Rows from block 5 of the image encoder, named by matrix and row number. Rows with one number belong to one channel. Each number is 128 + 24 x the weight over its row's rms, rounded and kept within 0 to 255. All counts start at 0. Numbers have three digits each. After the name is the row's rms in percent of the matrix's.
# convs0: expand pointwise conv (encoder.blocks.5.convs.0.weight, 224x56x1x1), inputs 0-55
# convs1: depthwise 5x5 conv (encoder.blocks.5.convs.1.weight, 224x1x5x5, trained with AdamW), a 5x5 kernel
# convs2: project pointwise conv (encoder.blocks.5.convs.2.weight, 56x224x1x1, transposed), outputs 0-55
convs0.52 083:145187083133134099090177168136143106131117126126122141129108117136110115162114176128141120097109157085176116134133110114122135097152095141113127149137101111131136173138
convs0.53 097:151135109141147164132137128085087138174084152131145137129104114130158104124104151178130118125095109135121117113112145125144141127159113145138151176143153163126090172173
convs0.54 057:129115145103126102149155115115087122126151135133122144128143122117115126092173134168151118104086126110137151144136136203101151097155130146129118106087131182079131114134
convs0.55 066:161157149154123111137148150147078144120160146128144150119124130155157167144143130077105154139142147090118146160165138136161158173134127108135086138080128109103137144121
convs0.56 073:116121114129127111130113124120160129102071116102130070169128154139126152146180150123109126090104125108099125160093175106141146120098110138108108120104102101109162116108
convs0.57 073:150121108170123128141142137123145115080124086154128129132132116124145093054127106147099135157146123107160117151142127110162113163138154121097114174151181128152128131110
convs0.58 061:098188105133131127099109158135117158136079087184146104132139120152128136159082110111111165104152156124156140098104111142119131143115156168126118143124128159126139137112
convs0.59 116:118126133147130144109138143152106124114137111148106153121103157106166141067108138107102126175127138131155118118095145082141105108172179153132101132132111109161173158146
convs0.60 137:120111126137182124105125101125163123128144165118153095099105153115079150152106128127100150164115134108149093109098169105164095108104141133102125135110089134084108123134
convs0.61 072:129114107114114060127117152157151074126123131152117130098095120092151079084124147116143124119142168136157105121156088142159125142128135112111141121107136147168136145161
convs0.62 102:145084132086114105106141128136106148094122152131138102145137149161098116127145137130117122135143167150149102126096139105123115079161097149159112080094167123083130103160
convs0.63 075:098102094138095097156146169096173103130101098119128131118145155100140168157131138118136145106117124125173141133114170145141103160108147142122176092094146128139156143119
convs0.64 090:120128098119114128117130147125152119117144128142138074140126156096084118147121156107141162153143137086168179161136122148138051127127151109134122151112166121134145104153
convs0.65 077:141149137146129116102153115100133147140143105128173106120134148123119175133103128115115123145135173117063109142096145133140171154145112121119164063122113134096117138175
convs0.66 085:101154135122120140146122144134176100144153132121122137125161166132121105097084128077103142145146099148107103118102160086094135113122167100162122132152158154139173107143
convs0.67 067:145127123083170155143111118152135082088184114133180138111086128147112094143131134110120089119162121117124142127076123151115160162131131135100137128118100146109120126106
convs0.68 104:107155158168121136175157128134116094119131122109117129107084142148133130089139098134129161132143090179093125080135123120149079152128104139162109125122122119129140082156
convs0.69 051:133173152121174095158140125145115146095130095134137130171126125124161143108103171106134167138110149097129136156141148101088137152110141119120116156177117121102150102172
convs0.70 107:174125105133150129136163127143135111129092126090131160093074116129149135149168085115089123155118124110106082143118146152097153151147118119128129119151190104125121143134
convs0.71 095:101089114101130155140154138114078160122143111131136151127134142155142120111102100149115147163087098173139125149137096133104134093109094152138169119138105102168131084110
convs0.72 094:137140105116172112140139111109142136108090112157182130141099144138148100121140193107169102120150117116147084067117147158127113117093150152112148139122114122113134123136
convs0.73 056:127078133117138112139094102135085153077101155099118139090150126122108107151123141083134146129106186118174098133130104102155117129110119156129103113100098119152109128131
convs0.74 128:093104128122141093127086106114105112155113123154137155124134184129120121131158160146085173174102129136103099124132112146125122115157099112152116161089116167138160104134
convs0.75 089:128140099111114175131113119092116128141065111144144140143121095108101135148093129077094133152099114150124131141137115138134151120159113133150115160149133119135093052136
convs0.76 038:121169102114133121129150175153122140081106138132107113161118149103117110142098157074130117125113104097154124116169171111106133106144096123121134129168141141139161176156
convs0.77 051:140142122081086076135158129130092132145161106080123113105101105134131111161118164093114111109127147132103135154109092126110150124175126089104129134118144121093093143118
convs0.78 044:108129128107124156164147155134122104100177110108110129115150105141135171121123122120143147139128099140143100123081143163139089138118144114160077173154137174125152095160
convs0.79 085:124157101151126068150086118077126141089114128132143111144125158117114134115138122126172114146153195142110115104143117083124088127141124125101120173103125123138148139115
convs0.80 098:108150099165108083144127086119178137144164119061141130132140085125103121143123122111119112096121123146151117177134118168152135128133152123076136143111111102124110140129
convs0.81 096:142104143099128134169143128137115094091070102139144142099115092156154146166145139157130142106108121149099137058155118161149147145130120099105150104101117122111138133110
convs0.82 084:102164136067131123144106125137150104115150095141113133139043141148130107153112082156127092125120093165132117120126115109106117138139155143156158123100136145116116129100
convs0.83 116:170097110143074170103115117115132123098103150175147129122109114146128151125158152129086132092100101133116101123121100158152106128108116143139128115077132178136126140096
convs0.84 084:099079122133151143148139127168161121173156112128157136092130154172104169139126133120144093151139155113149142183156113123094113136129133099131125093124160121154092134141
convs0.85 116:141133143118099180101154128123141129104159173152131147153163181141127142122103119122088137155110111133118153072106100089128136112140115157149117091136132147126133094168
convs0.86 126:151117116135159116100155117111150147123124141119118151119121115157157132148157149117109137157155144141111091152133127123166119153084146215138140118151169172162128115109
convs0.87 117:123095123129162124131128136114159125140147167091109118150096128141133109186146105162130126136151092141108153163164168098159170093138138090113139153119123102155126163133
convs0.88 117:162141144113160149114135113120119096148126119147155108122168176157115083101130119148101154155106142144115135121124086137142131062098125148116148114140135160143177127089
convs0.89 107:107089117125136112153143150169106130135144112159087150125115118119126083086105086114113160080138097117124135150114181124152158137147169112141138142089126141130142163147
convs0.90 146:112136147127160127120094154156124160141108156159143086131107133112103111106078140131127119123155113107163171130110102145118099164100148120139106130163136153135168152188
convs0.91 123:164118105102125167125125117119136134154135177150141132113162125114139110114119130166092083102135127167148098133114085127132117110130115130115171096065108137154111095094
convs0.92 136:120194130142154087114172182109172105144117105114119126152115153125093113122134174127135142122103112147175110108091136127142117084157109140118130129126129101134138153124
convs1.52 114:102112107103075074107101098086097116130126114142143145142139146135138128126
convs1.53 111:099113118119115110106101102105075090101093080136145148143134123134150139123
convs1.54 096:166155152147145149131124133138128091085095130131097093103148103101101102114
convs1.55 108:145149158163152162174169172153153163152142116142145134136124134133127130128
convs1.56 096:154152144141140087106110102086110120125120104138143160164161094107112111102
convs1.57 106:160166180167160116132143138131102114122115107104104096100102115112107114115
convs1.58 114:120134142143133107114120123107083092096109104103088077105116110104106109115
convs1.59 094:112116129127127102131155127094086139203133081117138155132110127127110119125
convs1.60 100:099117123104098138166209163155114133148128106129133146136125140133136133136
convs1.61 089:118112115119097098131175158106126134175133090115118145123090097108119111099
convs1.62 116:144139135132139123118113103113090107110112095092104102104100086105099102093
convs1.63 088:096105104112096115132143124114147150169155139111109119107086102093090104115
convs1.64 092:124127121137134090102094115104094127148117100131154181146132098092115098104
convs1.65 109:105119126128122101106106099084113118116114100096100097090088123120115103096
convs1.66 107:133140139142139100098098107116084099084106100098100098113106110113111118107
convs1.67 097:145161160152127117168162143106121127134131125145114111134149173159157164164
convs1.68 107:098108077087097082123119117100084125128119093107120126123107133139142135122
convs1.69 106:138145140145145132156161164144123158184179131133147150152132119110099109117
convs1.70 093:137150172149134129136146131125117123132124121082102101106095090102087099095
convs1.71 086:107098094108096113112113123117101102105108103105098105105123101108104097089
convs1.72 100:124109085097110106105103117106089084096100092131132125143136121112102110105
convs1.73 102:125118108108109106097094111109102104102113102084100103102083130142148147133
convs1.74 092:110131146125118084134156147138096098115122146131114095113168172139091111161
convs1.75 077:163164171156148097103116107087108109115126113106110126121123101103104109103
convs1.76 141:101097084085091095097091093091119119118111108126138141142131129132129135137
convs1.77 104:146145144146139132137142150134163172173180154134132128154161145131126142165
convs1.78 108:135145149143149136128120130147095088077090096110107102098107108110108107110
convs1.79 099:127115110097095157110077094141172124090120167147138126131147105121124117112
convs1.80 102:124141140148149123140146164160153155157168175153150151148154144150145151142
convs1.81 084:153153174165175086102130121109098119126114102137132123123117112116096103105
convs1.82 100:124124131117101110097092100103105101100103102098105110112090096103115115101
convs1.83 104:129136147124131131166194148142124170191145138136131146138134150139143137134
convs1.84 093:139144153154150145139141143143091100100098093103101116106088108111109102100
convs1.85 107:093100091103096097106097118092095110114110087108113121117109114134148140126
convs1.86 087:122122113116125122124133125130089098176153098095108182154088118127106113138
convs1.87 081:132133143136144171156156150179129112095101120102107099100099106114116117103
convs1.88 087:111109097102108111142153151125092124134118102118163168157142104098094095109
convs1.89 084:113125134115118110136182131110093122188135082109120156119090117115118119120
convs1.90 085:123127114137142107114103112117110120120109103134162198173144128141172145126
convs1.91 099:102138150128103092132153141113098156195164134107138152139113112106115117116
convs1.92 108:104102077098089097123115118085094117121113094130150162144129131138138124121
convs2.52 080:108145178130171127099098165165111114123081132085136158117128145185129147089134149144123097139094142113107163144123140129102102126147143127135097128117091138155113135151
convs2.53 099:105143143065143124101125184062112141131143155140128092132106160137134097111127172136133132163130148119160141118155092112100143134141109134174123136141150136165134124135
convs2.54 071:157122136140131154175189119149158180127143161115112121134106160118142100119135113089120139122102121096115141129135085139136102156082109129134099145129132125125157083087
convs2.55 072:149142137130123124127104083072159141111162103153096113144094117143127117132111132107129102153179116131137133106188080109146098121132106143089143131156152103149128131094
convs2.56 083:126137073092118140130125113111115160134081128109157132103134140140139103074101081126149091090113158121093124111085149116137119119124126104135102101103147119177113146128
convs2.57 072:175122160100149119114124134139155149082151108101119142139126144138125126098115123105097149145146188082104111106122141123128103158151077097125080146161110142123102139131
convs2.58 076:124105094139132124065124160144113100149099123138124115152141087151110100169096104096148113107134126111150092113118153144133111175129117182090120165132127116101123138111
convs2.59 115:140107116112131090107180119136135134117146113082137171103119117168127078132101130136158118191118130129095126085117157149124149149136133121131118104087108108118166131100
convs2.60 122:156151121119132171128171138119099156143116140142113136182132117141150147100103159156119106178106114152126118123134107148110130171142147070125114122151150114173129175120
convs2.61 060:119109124117173106130112110132113135129114111111118158163119143143116111089123168138146159193134109096155141133115122122116137175145132127137128141190158107150169084101
convs2.62 102:112146143132105123172132128133162187108135087118164090095102161130121124148144075115097164116138113109141125119129162095119128137111093124139123135114149134160131100074
convs2.63 069:126123134119094102137067138128134128095130138113149116128117159098132095159117137094097170128143114125122092116146126161109045094137120150129100131141141176123138131147
convs2.64 092:112106086114162153132116147121110150091122083149141101141121191140129124180138141144169149107110112127121109109143102112168143147090125138138102135130159108095088147140
convs2.65 071:079104098113120123140128145133128144098102121096133118110169106058157124144113100172153097139116124135130125178149121146152117112108124106129121091100145112141116076149
convs2.66 098:102103159130125151106109137135110116165079094146110142132087066145138128189119117135136144119133116110155142138127094176143098156137150164155143107118094127131131154131
convs2.67 071:077152167115105111150145141092112133117124139152129115163151160080147151116155137136135137137109115123128123136171121120103080127108079176101135116100150094143122137090
convs2.68 118:180101097099130150128117099147122173125105163159121137141141122094120146118105145136130157146122172089102144162152093112110109167098119084103117131111122127109131094101
convs2.69 058:129165114140086147112130140163148136136116130169087151117121132139128155109114121188137112138161116145160134117153108134120135145127093048112148104088105127115153140105
convs2.70 094:128111082109110119088126110163127108118109146092111096135130118137119120109100128157131105106136166145085078102151097097072134116111095116086134158096137119123101127140
convs2.71 101:087152133131101131101107136109154159122104103116088134120100169170142106111079083108131152134176144154135121097102143121121108143097140139130136171101144088136125108133
convs2.72 079:160122097155185128097123161168143115111112112130146149151089148148139157124097173109119127132112106112137123094136148102142150166141131135100112141158109094122088085114
convs2.73 058:099148112071161101144103165158117089120088143135119124118159148149156125070123102138138128120138105126095110101120167143092107136075136105133117138152118131100139139139
convs2.74 121:114129144117161112106136166125130129110182179105087106101185127140155156138162126122136115093148160143155108128108129144140136155123142127123154145145169172106105106145
convs2.75 085:147101150127112127170115158141124119171164138146171190096122081099135149126107121137130135088123130138122109111099178128117117110084114122127102133096165149131145110137
convs2.76 045:174141153140159143129131167145135090119145071084102129113145144150118131144143158101149107128109109154118190135106111138068138159143100122128100114127129122123115124097
convs2.77 053:133096139138156129147063099111131135115163141136127181135084125107137176099164127127167168141131109122111111112117145111129129120157092164141120132162141114172144109125
convs2.78 052:135109160088099150101131154117116154157143111131163072098091113140140153134104133073126121098119125108166120085134128134137102159123155159116120119124101097136149139085
convs2.79 065:137097168129169166152153118123105142127086151115135151140087151098122192109118148118092157169138136159147104143130100120106153111106149126173118141141148109130126143109
convs2.80 094:145107144153145103138122097155088156140114134117125120162122113128149112130141113119128115122114133138120178090057179102103117134146095189140120108120165109124134091128
convs2.81 122:144108131126076106154118117161148155107129178111119122118109130095112175092131139137148145170159164153110142119153161129136166137119115092140096098126145153129097147093
convs2.82 091:108150117117130140112130150125140172101093117094149133164159172120171124156104113107111091075147157131136085137146132123128106151110106123154129137142140133112193101128
convs2.83 114:087155150133141114132123120145124089154110133121109139142115128137129075134145121114115120154131154171180129150160099132149143122140097115112089149177149063104146112155
convs2.84 082:077160144149104128123151153129102124144132093128125115091109131135124135168111133126159137169097126161122171076172102097141154108140176122137120129108113095122165119114
convs2.85 114:115161104117104140107160106121152173113140096115130134102066157123123112150142101140085083128144115119139117132099140159158066126126140140105148141118120163151113159118
convs2.86 145:096126121116086159104137139147132108103118133138094153145104097146124172139101135120097143163156124212133104124121139103136103135107115129125094143140140128071130164126
convs2.87 107:198124097131138096111143151085129119132166142146126128144076136135129142113110167099137133142136172125140136149111171163120119126128163108133150100081115114093146121152
convs2.88 116:162076135128099128109119150081085109122126166136122127133105081112101132064119113145126148109097134141101126158127113120145125126094148116124136069166140148137153133133
convs2.89 124:150138067070128117137129143123141121107098109087169121097143091129167126121122137130136129176127141114116131129118168107090142136090118135128096142127132118133159135191
convs2.90 120:166125144104138109149143152139115116103115122165087124130138167125103125155132123092124148136108175164110150097172118131175110131132103105135094105168115112183147134104
convs2.91 152:108168130148127135130114116167100124115139150148056076138129113109145096157115099082120130159152118114114086140127127130130123174131102109139093122130177124113155142139
convs2.92 127:084118166142126119112120179158126109087143096119126161114122124175145128116139137132142093140113152137171185137138130100101086135149100153116144155092111130124152097135